Weights of a small rotation predictor.
Model: 6.01M parameters, 32-pixel images, arch perceiver, norm layernorm, activation star_relu, patch size [2, 2], layers 16, width 192.
Data: trained on single printed letters, digits and signs in grey, bent and noisy, 12.4 epochs.
Rows from block 11 of a small rotation predictor, named by matrix and row number. Rows with one number belong to one neuron. Each number is 128 + 24 x the weight over its row's rms, rounded and kept within 0 to 255. All counts start at 0.
After each neuron's rows are labels from the 100 images, of 14976, where the neuron reaches its highest value: "top examples" is what is common among them. Only what is clearly more common there than usual is listed. The data: single printed letters, digits and signs in grey, bent and noisy. In brackets: how many of the 100.
# fc1: MLP up (model.blocks.11.mlp.fc1.weight, 384x192), inputs 0-191
# fc2: MLP down (model.blocks.11.mlp.fc2.weight, 192x384, transposed), outputs 0-191

fc1.104 [ 75 185 139 150 104 132 137 121 105 149 116 100  96 118 124 104 175 140 112 132 142 117 138 155 134 126 155 115 124  89 125 131 114 110 131 120 141 117 137  97 135 113 119  99 119  92 197 132 160 157 142  97 141  96 128 147  99 150 158 132 147 149 124 135 109 140 109 186 161 128 145  97 124 118  99 101 178 118 154 169 118 139 171 124 120 105  92  91 146 152 131 114 140 121 124 147 130 125 138 123 165 158 106 127  85  94 134 137 112 133 114 187 101  91 131 158 113 120 162 123 124 129 163 111 116 126 142 138 145 161  83 137 141 107 103 144 164 168 170  90 123  89 103 111 137 185  98 133 127 148 113 119 168 149 116 173  87 124 130 151  89 137 118 121 133 141 193 127 132 128 128 142 104 119 105 149 140 151 141 142 138 149 165 147 149 159 130  98 121 132 100 137]
fc2.104 [125 135 110 155 112 139 139 122 119 113 152 147 164 108 115 142  84 123 109 155 127 121 106  99 130 154 165 112 132 116 109 147 141 111 177 151 135 140 171 135 139  90 130 104 157 142 156 153 143 147 141 130 162 133 134 132 141 153 160 153 140 117  89 152 147  97  91  94 129  63 130 106 153 129 117  96 157  98 103  91 169 144 149 106 136 125 134 130 119 105 141 118 112 137 110 141 107 161 140 111 116 125 100 112 154  45 112 176 158 121 104  81 129 114 146  93 162 140 128 165 120 108 102 138  99 135 121 112 128 148  88 130 111  96 102 142 149 118 140  90 170 143 139 146 180 137 101 150 137 118 158 122  85 123 132 166 126 117 118 117 165 114 108  93 139 144 141 124 115 144 167 161 152 148 100  96 117 175 143 122 146 147  99  64 156 165 128 113 147 144 107 129]
top examples: the character * (25)

fc1.33 [ 72 169 137 152 114 137 135 138 136 114 138  94 115 115 106 112 146 139 120 143 148 116 118 152 140 136 163 120 123 101 117 136 144  94 137 118 169 120 152 106 135 107 137  78 124  95 183 142 151 184 137  90 143 104 138 143 120 151 166 136 141 126 124 125 113 130  94 178 168 125 159  97 125 113  98  91 181 111 153 166 125 146 157 133 122 121  90  94 144 158 112 106 131 121 114 139 117 113 147 113 165 165 118 118  88 103 125 170 109 126 134 175  87  93 142 152 130 124 179 135 116 125 136 109 113 127 130 138 146 165  89 119 141 107 100 141 155 158 177  96 132  80 105 110 146 185 100 141 113 133 118 124 175 142 122 162 109 122 118 123 108 136  81 118 143 138 161 132 107 109 171 164 113 111  89 141 139 129 146 143 138 145 153 142 143 157 114  94 132 127  90 146]
fc2.33 [112 151 136 142 126 152 148 102 119 115 140 115 163  94 115 104 123 135 113 154 129  89 127  81 125 160 153 108 102 110  98 160 125 131 160 162 118 139 203 135 142  95 114 105 147 132 149 140 134 134 158 105 165 132 122 134 131 161 152 144 123 139 109 150 152  96  97  90 151  34 127 112 153 137 117 115 170 108 124 100 177 130 141 132 126 140 130 150 111 127 145 115 130 123 115 159 123 144 136 111 110 103  88 130 141  48  92 179 130 145 108  94 112 102 155 109 165 155 129 137 105 100  86 131 117 142 128 126 148 149  96 131  73 100  95 146 145 136 154 102 154 151 130 134 185 131  94 158 144 121 136 132  92 126 135 138 124 138 102 129 165 104 100 127 131 165 129 118 121 144 155 153 125 149 113 111 115 176 132 117 147 145 119  94 145 153 117 113 137 154 109 126]
top examples: the character * (25)

fc1.242 [ 79 157 115 124  93 104 166 132 107 136  97 127 124  99 128 113 139 123 133 143 119  92 148 148 119  87 139  71 131 111 147 131 116 104 156 147 120 120  71 118 180 115 136 111 125 133 186 151 168 134 132 154 129 128 103 173  83 146 145 139 119 157 119 134  87 111  95 186 145 140 169 136  84  60  93 114 147 116 125 168 148 128 131 126  95 111 110  89 119 165 119 103 172 127 121 172  99 157 132 132  99 124 126  85 118  83 140 147 104 129 139 158 127 106 152 159  97  96 145 126 129 126 156 134 109 109 121 121 144 145  95 110 137 123 116 184 141 155 139  81 134  96 139 134 130 186 119 151 125 126 139 108 183  99 132 135 124 101 134 139  99  98 122 153 134 134 164 129 130 121 135 169 108 118 119 134 140 134 139 114 142 134 133 126 137 162 141 101 108 119 122 139]
fc2.242 [104 161 136 131 129 138 125 113 102 146 142 121 125 127 130 112 109 119 116 168 117 110 125 132 120 136 150 110  98 113 127 121 138 135 164 125 120 130 151 111 129 138 124 101 139 141  62 154 109 151 141 118 162 150 135 106 176 186 130 137 107 146  84 148 101 105  74   8 183  61 119 119 122 136 106 107 117 118 153 100 164 128 139 131  88 145 108 131 114 125 147 113 130 119 121 184  98 114 149 149  81 129  96 146 153  69 115 153 123 140 114 142 123 120 133 127 142 148 122 141 114 129  99 178 138 110 152 130 157 157 146 119 153 148 121 154 138 119 153 135 109 127 121 123 133 128 102 154 161 127 146 137 113 174 116 110 114 131 109 120 183  78  83 136 131 121 134 123  91 129 107 123 122 149 127 110 138 171 106 129 122 153 142  93 135 161 131 119 123 143 110 142]
top examples: the character * (28)

fc1.31 [145 159 131 157 137 163 117 115 146 134 125 109 120 129 100 135 151 144 114 174 171 109  96 104 144 103  91 110 146 114  88 121 139  87 160 125 107 164 122  98 116 160  73 141 105 120 173 135 135 117 125 125 153 128  94 146 101 107 125 128 115  95 115  89 146 126 125 144 129 130  94 163 134 162 196 132  92 148 140 147 137  84 128  86 132 116 120 167 127 122 106 131 147 111 138 126 159 131 122 135 113 137  96  88  82  20 135 149 140 128 143 130 124 129 152 113 109 122 160 141 133  94 145  89 122 161 126 138 106 154  83 122 129 155 115 150 123 102 128  83 171 120 158 100  92  75 108 117 118 128 109 154 114 124 114 132 133 135  96 115 121 110 136 123 106 142 137 149  82 125 136 138 142 156 127  98 124  90 102 125 143 171 137 159 131 146 111 128 108 129  95 145]
fc2.31 [153 122 105  82 155 150 111 115 116 155 138 137 160 173 157 121 125 100 153  52  57 125 124 138 122 126 104 162 175 137 133 125 141 145 105 142 125 110 144 145 121 139 133 127 127 165 128 119 110  78 123 152 103 172 131 115 129 135 128 129 134  85 131 146 161 150 148  88 108  91 134 140 120 109 104 138 114 150 175 137 122 116 141 128 147 124 127 105  98 133 135 152 112 136 128 134 163 105 100 140 113 110 167 111 146 129 149 103 149 151 131 146 131 139 107 123 110 131 120 122 134 101 120  47 139 113 142 133 126 123 164 170 116 136 132 107  91 150  88 172 122 134 114 125 113 126 128 151 168 130 134 161 113 185 143 119 142 171 150 113 122 110 150 116 103  85 135 108 216 124 111 141 112 106 133 129 145 113  83 109 113 109 144  58 116 108 155 127 140 133 142 114]
top examples: the character - (75)

fc1.226 [121 146 114 139 106 125 149 135  87 130 161 126  92  86 144 120 146 130 156 207 164 141 102 155 112 128 106 160 111 112 115  65 121 110 130 153 142 160 143 140 134 116 113  93 102 129 165 154 116 165 112 114 141 151 137 126 136 151 144 117 168 116 140 118 146 127 125 158 157 140  97 163 122 182 136 117 141  93 156 144 130 136 104  94 125 118  80  91 123 152 135 138 135 112 129 123 147 139 108 139 187 145 127 139 115  70 116 167 136 117 145 129  93 135 155 130 103 153 168 150 127 125 106 141 133 149 111 135 118 149  55  90 125 134  98 142 101 116 142  70 125 117 102 121 153 140  85 118 110 119 135 111 141 149 102 129 134 107 104 114 118 127  97  81 119 160 130 168  71 131 129 113 135 141  93 114 150 108 163 147 143 128 163 115 171 145 155  97 110 105 128 130]
fc2.226 [163 117 121  76 133 126 104 147 141 172 143 161 151 171 180 116 136 118 150 128  68 149 138 124 159 130 115 159 131 124 151 165 126 153  98 118 141 125 141 126 107 159 134 148 118 122 150 117  97 134 113 139 122  84 145 118 107 137 135 128 103 101 136 162 153 127 138  75 101  61 134 137 104 115 122 143  94  94 193 132 164  93 113 136 168 155 106  86  92 125 125 157 135 139 117 163 131 156 104 105 159 107 134 134 172  34 111 131 130 131 154 144 122 108  99 133 157 120 117 119 108 153 132 111 125 120 122 119 161 134 122 150  86 135 140  98  95 142 111 151 141 124 132 131 135 140 157 172 177 126 128 159 114 120 128 131 121 180 135 139 147  82 108 151 109 128 116 111 160 133 150 124 139 150 129 125 131 130  59 130 104 129 122 109 129 159 107 122 131 136 128 132]
top examples: the character - (26)

fc1.16 [100 169 156 130 116 127 145 135 138 122 106  77 120 113 141 112 185 148 146 171 134 150 141 122 135 111 133 105 125  95 154  91 147  78 111 118 138 122  78 115 143 147 121 115  68 122 157 106 129 144 108  97 131 105 103 171  80 152 142 116 157 142 136 140 107 119 114 174  94 150 140 154 107  89 155 141 150  99 116 153 113 142 170 108 111 142  99 118 143 136 128 139 160 145 141 138 168 114 112 125 174 142 137  83 110  94 159 125 125 121 165 140 127 138 175 168 167 137 152 118 166 134 155 132 116 114  82 139 134 138 102 128 166 138 142 116 144 142 116 113 140 121 128 122 135 172 129 117  93 119 110 159 136 102 106 126 101 108 135 132 139 122 142 111 116 121 169 123  96 111 158 174  87 114 122 174 134 103 137 156 100 134 138 182 118 184 110 145 131 111  81 145]
fc2.16 [172 127 143 110 119 142 125 155 102 149 139 134 128 137 182 134 118 128 140  48  76 137 119 131 117 135 124 128 142  99 141 133 128 125 152 165 132 128 151 123  99 129 166 125 131 130 184 125 146 128 110 100 132 174 124 118 156 156 134 132 112 134 141 148 121 154  96 165 125 109 112 149 132 150 124 110 106 103 130  98 157 121 132 126 112 126 152 146  88  82 135 129 127 103 135 111 178 117 121 142  84 114 124 145 153 108 134 126 115 148 133 126 113 129 119 120 137 134 106 137 176 149 105  37 123 106 143 122 153 136 107 126 118  66 129 118  89 128 119 138 100 132 113 133 150  81 149 127 178 110 163  90 120 126 119 100 132 149 147 106 158 112 120 117 104 122 120 139 227 132  87 102 153 113 133 122 118 141 101 139 135 146 105  56 151 145 134 143 149 123  98 126]
top examples: small letter (62)

fc1.367 [ 80 159 153 141  76 101 146 115  95 131  79  98  87 116 115 119 144 140 118 142 121 104 146 178 141 100 147  97 136  99 147 124  81  99 133 117 120 128  99  95 148 117 137  80 110  86 195 141 152 146 140  97 129 106 100 153 116 151 147  95 143 148 122 139 107 137 106 182 150 150 155 105 113  77 111 124 162 110 150 164 157 123 142 127 106 100  99 125 150 158 103 117 149  98 111 142 129 146 142 120 148 164 123 128  85  95 131 146 110 151 128 158 104 126 139 153 126  96 160 158 131 131 172 125 104 139 137 118 142 150  79 107 128  95 115 167 156 148 149  93  95 103 115 139 139 168 117 142 115 140 127 125 164 132 129 152  79 122 118 116  94 131  97 153 141 129 143 105 136 102 139 147  75 137 110 160 142 135 135 114 146 160 135 129 158 138 145 108 150 145 124 160]
fc2.367 [145 146 119 160 118 149 151 105 105  96 152 146 145 111 120 127 120 129 113 159 112 136 133  97 128 153 130 117  86 135 110 130 115 120 155 161 132 160 176 120 142 104 131 136 143 117  55 136 130 165 125 110 162 163 131 145 150 156 153 130 124 126  95 155 121  92  93  27 126  98 104 117 150 156 133 107 165 115 102  95 158 146 139  98 113 150 146 128 106 100 147 114 117 131 127 160  99 135 140 133  84 119  89 134 163  93 104 156 123 132  99  99 150 129 127 103 147 154 129 144 153 123  84 193 115 146 126 116 111 148 121 117 154 130 116 154 118  99 135 130 142 167 137 168 159 114 140 142 162 116 131 112  98 120 141 115 106 114  99 144 171  89  87 105 116 154 110 132 102 143 125 136 133 162 116 115 121 163 143 127 143 146  98  57 159 153 122 111 155 130 144 136]
top examples: the character * (29)

fc1.293 [132 143 126 132 108 142 100 133 127 156 151 103 135 136 149 139 118 156 203 162 150 136 111 125 156 137 123 157 156 100 118 133 110  97 120  90 129 145 151  78 131 178 161 152 101  98 160  91 132 123 124 105 144 111  84 145 165 109 134  99 135 122 117 129 129 137 163 179 156 156 153 177 107 129 172 126 149  91 175 146 105  93  73 115 138 151 113 106 143 137  71 164 170 102  95  91 162 170  99 121 170 169 117 126 125  97 174 129 109 132 185 151 130 106 150 166 159 140 153 172  97 139 152 116 118 125 125 147 145 139 115 144 101 124 128 124 113  94 122  88 130 125 137 115 105 154 118  99 117 134 117 154 117 148  97 135 137 117 110  99 139 128 151 141 114 151 145 133 101 111 136 153  99 131 111 125 143  89 138 127 110 132 125 160 117 142 121 126 137 128 132 141]
fc2.293 [136 115  99 110 132 151 146 108 126 177 140 143 168 123 146 127 130 107  78 101  84 113 129  96 117 161 137 127 113 125 134 113 128 138 201 144 125 117 156 136 135 108 143 119 101 144 152 111 170 136 149 131 139 156 160 181 101 159 128 153 115 116 113 163 165 123  95  97 128  83 155 137 106  96 102 128 137  96 157 124 139 117 144 124 168 131 112 105 123 106 113 132 123 126 132 142 135 165 130 157 147 114  96  98 153  58 150 161 160 135 166 124 110 132 132  98 136 122 100  97 141 104 115  72 121 142 120 112 105 125  96 121 106  83  86 123 117 156 144 129 144 144 113 157 143 109 125 152 147 137 152 152  96 114 139 148 103 114 120 114 152 106 113  87  99 131 133 119 188 118 165 170 132 134 102  92 129 154  88 133 121 133 125  59 144 144 117  98 143 166 128 100]
top examples: dark on light (66)

fc1.381 [ 87 178 141 153  88 111 137 155 132 139 107  87  96 113 118 108 142 155 124 155 179 115 150 157 122 141 159 118 119  86 144 147 145  83 143 111 147  85 121 119 156 107 140  87 104 101 167 145 159 173 112 116 120 112 156 135 103 155 149 107 134 145 108 118  98 137 104 135 159 122 149  96 141 100 104 109 177 107 125 135 137 161 152 121 113 116 107  98 155 172 148 104 132 109 138 142 146 139 161 122 170 172 120 125  96  65 170 161 131 118 141 176 114 110 138 151 115 103 147 138 119 127 135 106 121 122 127 158 164 149 103 129 151 112 120 147 149 145 157  97 140  99  95 119 153 173 115 146 101 125 109 134 170 127 124 194 102 119 128 124 107 122 105 109 146 145 152 117 113 130 163 158 124 143  82 122 141 111 163 151 164 151 137 153 125 161 137 116 125 117 105 145]
fc2.381 [126 165 133 146 135 160 146 115 107 113 147 128 143 117 127  85 123 124 117 175 127  92 130  82 131 155 133  84  99 117 129 141 144 128 144 160 130 136 199 122 145  94 121 112 138 143 170 128 140 148 165 116 148 145 122 137 109 148 145 140  91 138 125 151 155  98  84 110 143  58 116 140 129 127  93 125 141 117 129 112 170 108 105 118 138 143 123 155 115 123 156 108 131 122 123 168  79 134 136 124 126 126  99 122 127  42 100 158 119 146 136 100 100 114 149  87 169 156 130 119 125  98  77 127 136 139 142 115 164 159  79 126 107  99 129 115 116 131 147  96 137 123 114 145 179 130  91 179 145 149 133 156 106 138 153 131 102 114 103 112 167  89  92 114 113 145 130 101 102 145 149 148 151 146 123 112 116 170 118 105 140 155 138  88 138 164 119 101 151 144 115 127]
top examples: the character * (25)

fc1.52 [149 125 108 131 139 161  84 130 157 153 141 144 124 171 162 150 105 130 165 185 165 138 105 161 140 156 109 160 107 163 145 127 134 133 137 130 133 100 129 113 118 174 166 162 122 120 141 114 121 111 126 121 116 134 158 105 152  80 109 152 129 100 154 108 143 180 169 144 115 152  89 124  99 150 142 132 106 119 173 127  93 108 120 157 141 121 117 122 138 148 135 148 117 123 126 101 177 198 126 127 134 127 174 161 144  79 170 107 144  81 153 136 131 144 121 126 115 109 114 147 104 126 149 140 154 131 105 157  99 108  99 143 123 140 127 124 101  79 134  99 150 153 159 131  99 137 125 137 124 127 171 121 105 145 148 124 147 156 120 104 156 100 167  62 151 114 157 136  67 109 137 156 107 128 132 105 133  78 109 146 139 115 139 143 110 142 130 152 109 131 148 125]
fc2.52 [185  98 124 116 122 141 136 123 116 135 113 162 121 162 152 146  96 124 110 103 129 106 139 124 138 169 167 157 164 146 140 150 132 138 163 153 122 134 148 126 127 116 116 138 120 132 174 145 142  98 159 123 123 167 121 113 154 131 136 132 103 115 102 120 141 133 119 124 115  75 122  91 120 142  86 154 107 119 171 101 144 121 113 135 120 140 142 155  88 140 120 148 100 108 135 101 148 101 141 140  97 109 149 152 165  69 116 112 136 123 137 134 128 144  92 142 133 158 138 107 149 105  98  46 135 130 175 119 168 101 119 170 129 101 134 155 148 110 102 130 114 113 153 129 150 103 127 179 107 121 147 140 111 144 139 124 122 173 147  96 197  98 157 122  92  92  86 126 193 132 137 129 110 121 145 124 122 117  78  92  81 126 139 102 122 105 146 154 125 129 138 150]
top examples: small letter (76)

fc1.50 [126 127 116 109 148 142 122  95 129 152 151 123 141 140 144 149 143  99 135 138 148  94 108 184 125 103 119  96 153 144 134 118 135 156 116 162 114  95  99 126 162 147  87 124 147 157 135 199 192 112 163 140 101 157 122 127 112 116 113 133 134 110 101 170  72 129 122 142 174 152 172 118 113 106 112 160 120 131 151 143 109 116 113 161  82 116 136 100 105 152  91 112 134 137 130 132 133 111 159 172 133  91 157 160  81 111 161 106 136 154 132 159 132 131 116 113  85 109  94 120 126  80 150 136 143 133 150 149 132 132 115 139 168 125 164 174 139 130 100 107  90  91 145 118  93 165  97 137 118 137 155 110 151 152 143 102 152 143 136 110  87 119 152 168 122 112 126 116 126  83  84  90 127 138 151 127 139 125 118 115 111  95 148 129 113 123 146 138 112 161 155 109]
fc2.50 [157 116 145 124 101 104 157 148 100  91  92 127 114 122 136 115 137 146 100 176 124 136 158  77 160 177 148 149 107 127 100 150 106  97 158 142 106 169 134 110 131 119 147 132 133  95 161 142 128 140 118 111 168 127  95 127 121 166 158 112 121 149 122 101 111 112 107 143 123 130 117 127 122 147 140 108 116 159 108 109 159 124 118 101 137 150 156 165 132 102 159 131 145  97 133 159 118 116 118 109 152 162 122 120 117  68  70 132 117 149 122  91  97 149  98 158 177 165 155 103 139 160  99 193 112 138 142  96 161 117  82 105 123 129  87 149 139 141 126  83 154 151 143 156 130 102 138 121 129 152 100 133 112 105 139 136  91 119 147 151 150 129 130 118 118 131 115 147  76 173 133 124 111 110 117 155  91 133 144 126 156 162 104  95 164 146  97 144 160  94 142 151]
top examples: the character - (74)

fc1.169 [ 86 179 157 161 118 125 133 142 141 137 128 107  98  98  76  96 134 142 127 135 166 112 142 151 143  98 165 114 126 104 116 134 140 104 128 131 158 128 120 121 152 103 128 108 118 113 211 155 146 152 143 103 144 118 123 141 120 134 151 140 116 119 127 119  96 138  91 188 173 144 158 119 135  96 129 118 196  86 156 173 117 151 145 131 116  73 101 103 133 162 140  92 140 116 126 134 140 122 147 125 164 162 123 127  81  86 134 152 119 140 133 192  93 103 119 158 121 137 163 147 113 136 155 105 102 139 148 143 156 154  85 155 144  94 120 143 151 124 168  92 128  85 118 124 126 183 125 129 106 128 120 103 170 148 125 159 102 137 120 136  99 126 115 130 142 127 158 131 118 124 121 134  93 140 119 139 134 134 144 138 131 146 160 153 139 134 119  97 128 124  92 160]
fc2.169 [116 134 124 160 113 145 149 120 113 118 148 111 157 107 125 116 104 121  92 167 133 117 116  88 149 142 124 103 116 118 103 136 112 116 190 140 129 146 167 133 145  99 116 120 159 128 145 160 140 168 144 112 167 155 122 157 141 168 134 146 129 118  95 148 140 106  98  70 140  58 133 108 154 133 127  98 169 118 102 121 146 141 130 115 149 140 135 140 127 109 139 118 132 118 105 138 149 164 132 117 122 131  90 126 133  43  93 172 141 136 119 103 119 127 121  93 149 165 102 150 114 104 112 112 112 146 110 104 129 148  76 118  86  83 107 127 153 123 158  71 179 161 118 128 170 150  93 147 132 134 139 136 101 115 131 151 136 113  99 138 143  98  98 104 116 167 150 101 121 135 162 154 140 157 115 109 102 153 142 138 163 138 106  88 154 143 122 103 164 147 137 112]
top examples: the character * (30)

fc1.221 [122 175  94 173 112 141 164 146 137  94 125 105 109  86 100 138 100 140 109 122 136 130 151 111 106 145 139 115 140  89 116 117 141 100 173 129 146 153 119 160 125  87 137 118 127 101 132 133 172 165 126 129 175 166 146 140 136 158 160 132 112 115 130 137 118 111  98 144 105 117 119 104 170 130 127  97 159 106 107 102 157 171 155  93 121 136 126 153 139 111 162 106 103  82 139 145 100 163 150 117  95 141  95 118 150 126 108 170 149 110 110  75 132 137 120  79 138 132 134 149 155 103  88 117 101 114 104 100 106 149 126  93 165 118  91 154 125  98 156 122 150 167 113 146 169 116 128 136 103  95 126 119 148  94 118 141 117 102  74 131 145 122  93 115 123 162 147 122 142 117 168 140 130 182  95 130 137 159 155 135 170 132 102  94 154 114 107  98 147 137 121 142]
fc2.221 [146 140 148 141 107 109 170 151 101 107 100 116 118 104 139  91 124 156 110 181 107 134 156  98 149 155 140 143  89 106 111 144  90 103 162 138 104 166 155 110 110 120 168 142 143  97 168 110 103 163 107 102 153 122 104 124 149 153 167 126 124 155 123 144 139 106 107  89 134  93 128 131 107 142 134 117 129 122 109 106 160 131 157  97 113 158 160 152 115 101 145 140 140 107 116 161 103 117 153 121  88 163  94 137 172  52  94 142  93 146 112 116 140 138 120 145 158 160 166 139 140 148 103 175 109 117 135  98 156 148  88 127 143 124  90 137 113 120 152  71 137 134 136 160 142 114 158 134 113 143 149 113  95 142 136 127  98 119 126 140 156 114  94 122 133 134 123 142  76 148 121 123 108 127 128 155 105 151 151 131 154 155  95 101 160 178 130 140 162 112 101 153]
top examples: the character * (35)

fc1.114 [146 112 143 167 112 157 119 112 128 147 147 140 147 122 102 138 100 133 139 182 157 113 110 131 131 111 120 108 127 141  97 126 138 109 136 161 161 146 131 151 107 119  77 105 145 147 158 145 153 132 132 129 131 145 113  82 137  96 118 159 145 126 113 142 148  92  97 162 119 137  79 115 158 197 133 154 169  63 151 141 132 145 128 127 140  92 111  95 132 138 126  86 153 156 172 125 123  95 158 110 118 118 128 127 126  58 121 183 133 113 129 138 120 117 139 118 129 166 138 106 135 133  74 138 138 167 166 140 150 154  71 114 142 131 102 125 143 151  82  61 145 112 133  92 133 164  85 138 146 109 119 120 106 177 128 115 121 118 108 120 130 138 115 122 160 151 127 102  84 141 114 115 143 153 147  92 152 149 125 118 129 133 163 126 153 146 136 138  93 118 113 137]
fc2.114 [146 106 118  95 155 124  75 127 108 160 146 140 132 168 145 141 135 115 181 110  70 142  97 177 122 130 107 151 166 149 154 135 154 151 111 107 119 108 136 145 113 139 158 112 125 148 125 129 127 115 138 134 107 123 139  91 107 116  81 144 124 117 139 144 146 164 145  80 151  97 121 135 117 116 104 138  93 128 162 168 122  99 154 159 158 130 108 113  78 116 124 151 106 153 108 142 115 111  95 136 131 109 128 121 129  77 172  95 149 146 176 155 131 118 102 103 120  93 106 123 127 118 137 110 168  99 161 147 121 120 163 152  98 178 160  94 111 118 122 173 157 124 137 121  88 117 124 145 150 134 159 188 107 161 132 122 129 149 150 120 118 121 147 164 111  93 139 117 180 120 134 150 161 104 147 122 136 112  81 109 140  81 153 141  88 133 129 126 119 149 144 127]
top examples: the character - (64)

fc1.64 [122 133 110 118 103 114 114 133 132 131 154  88 116 136 154 103 142 139 175 151 158 147 102 136 169 140 123 146 160 117 106 136 123 102 102  93 123 167 155 107 127 153 136 151  81 102 162  79 114 139 120 114 148 105 104 156 129 113 151 100 118 112 112 133 127 120 149 174 149 173 138 196  90 125 160 127 119 134 145 149 104  91 134  85 149 114 118 137 156 139  91 146 158 123 103  98 176 162 119 127 146 165 156  94 132  86 150 120 120  97 183 152 122 142 127 163 151 114 167 141  97 131 166  85 106 107 106 120 129 121 116 143  90 118 126 103 101 100 139 112 153 115 145 114  75 151 137  95  96 163 105 173 102 135 109 158 156 141 123 127 159 126 141 102 121 127 146 155 111 125 154 130 100 116 117 123 139  81 142 152 121 128 132 167 130 151  85 116 126 102 131 153]
fc2.64 [112 140 104 142 145 139 132 121 114 164 138 137 139 133 161 123 139 124 115 117  81 132 127 101 122 166 102 137 164 120 120 151 122 133 168 133 126 118 169 141 102 123 178 141 117 128 189  84 134 144 127 140 152 139 134 144 103 144 147 145 111 137 121 185 168 131 110 127 106  87 132 115 131 115 130 126 179  88 127 149 161 138 146  96 174 146 121 126 112 111 107 152 132 134 127 117 180 144  98 118 143 115 109  96 143  60 119 148 143 142 133  92 131 109 126 110 129 149 120  95 145 133 124  70 127 113 122 107 107 131 101 120  76  96 109 101 101 171 143 113 141 150 115 149 160  98 135 128 166 127 129 149  74 126 105 132 112 112 117 118 148 140  97  87  86 127 145 114 204 118 146 185 135 148 110 117 127 161 124 131 141 116 105  84 146 164 106 105 167 146  94 112]
top examples: dark on light (100); small letter (79)

fc1.257 [ 98 145 127  99 150 149 120  97 132 137 144 142 156 111 107 129 124 100 198 137 149 122 113 158 104 117 100 131 114 163 152 143 154 166 114 157 137 106 142 144 120 123 107 115 127 150 137 134 120 141 151  74 130 104 151 158 115 109 112 143 179 111 160 184 175  87 136 142 145 140 129  92  99 122 133 125 166  71 144 107 112 159  83 147 129 162 102 106 133 120  76 153 136 135 107 106 156 142  91 125  91 106 151 119 129 110 156 120 135 156 119 137 144  89 154  93 138 111 116 158 139  98 123 120 142 124 124 160  99 111 114 139 106 128 147 102  94 126 107 116 138 110 130 104 128 160 101 116 165  78 140 141 100 140 129 105 149 109 124  86  95 169 103 113 194 121 133 100 119 132 107 102 147 122 106  93 173 151 126 120 131 119 157 149 125  96 170 143 121 166 146 105]
fc2.257 [115 156 109 115 151 146 113 134 129 139 161 109  96 117 105  92 137 148 120 189 121 145 122 148 120 133 144 105 152  98 127 151 153 125 122 113 150 103 169 166  91 120 115 100 115 150 206 128  92 152 122 119 117  92 169 105 130 140 106 122  94 128 141 110 149 131 123  87 148  93 122 157 150 154 150 113 116 127 106 139 108 129 136 151 132 116  99 139 154 149 161 118 123 136 110 180 101 125 129 102 114 138  89 147 133  33 145 142 130 116 140 133 129 111 121 118 123 113 150 177  85 126 137 171 139 105 137 151 146 153  77 121 136 140 145 121 142 115 169  74 139 104 101  95 151 107 110 114 125 157 107 163 145 155 107 162 142  99 137 151 154 137  98 181 136 157 143 111  97 136 147 121 141 125 131 156 142 117 157 146 165 113 155 125 111 167 103 100 118 139 104 114]
top examples: dark on light (89)

fc1.212 [120 124 165 179  96 101 164  92 120 141  65 116 113 144 113 161 130 167 121 184 145  85 128 130 123  93 117 104 106 104 141 110 105 129 134 159  81 101 149 143 131 137 130 127 131 124 178 132 163 115 143 128 123 166 104 105 130 115 110 154 103 147 152 127 110 138 115 169 158 140 101 157 137 106 124 165 145 105  93 118 130 114 142 129 135  99 136 148 137 167 123 116 109 149 151 137 108 127 124 128  93 123 105 115 138  38 147 147 166 112 106 125 134 135 140 110 103 144 139  92 151 130 119 151 136 129 151  98 139 133  41 125 141 133 152 175 129 144  92  63 146 118 123 126 144 146 125 147 109  82 143 104 157 141 147 136  97 119 133 143 166 130 139 153 107 106 101 124 110  98 166 135 144 157 128 153 116 138 121 117 137 159 169 121 130 119 155 153 102 130 110 143]
fc2.212 [127 128 120 120 147 113 116 141 126 155 119 130 127 156 166 134 130 116 175  94  81 126 133 149 139 122  98 133 141 151 129 127 145 135 110 125 124 120 102 122 112 141 129 147 134 138  51 129 136 102 104 120 101 168 133 131 135 137 126 134 118 118 142 163 130 145 136   0 121  90 131 140 115 128 115 142  98 127 150 114 133 106 138 143 102 136 146 139  80 111 126 148 117 133 131 137 112 105  98 171 110 137 139 150 130 131 135 118 136 159 133 128 139 135 117 128 103 115 112  93 167 123 119 180 118 125 160 143 148 114 170 151 153 208 147 142  91 141 103 180  99 125 145 138 109 113 133 152 161 109 143 126 123 140 142  65 124 185 136 108 120  95 145 140  95  73 123 145 136 123  67 119 124 117 174 135 118 109  85 108 110  96 126 108 136 132 122 134 135 140 121 129]
top examples: the character - (59)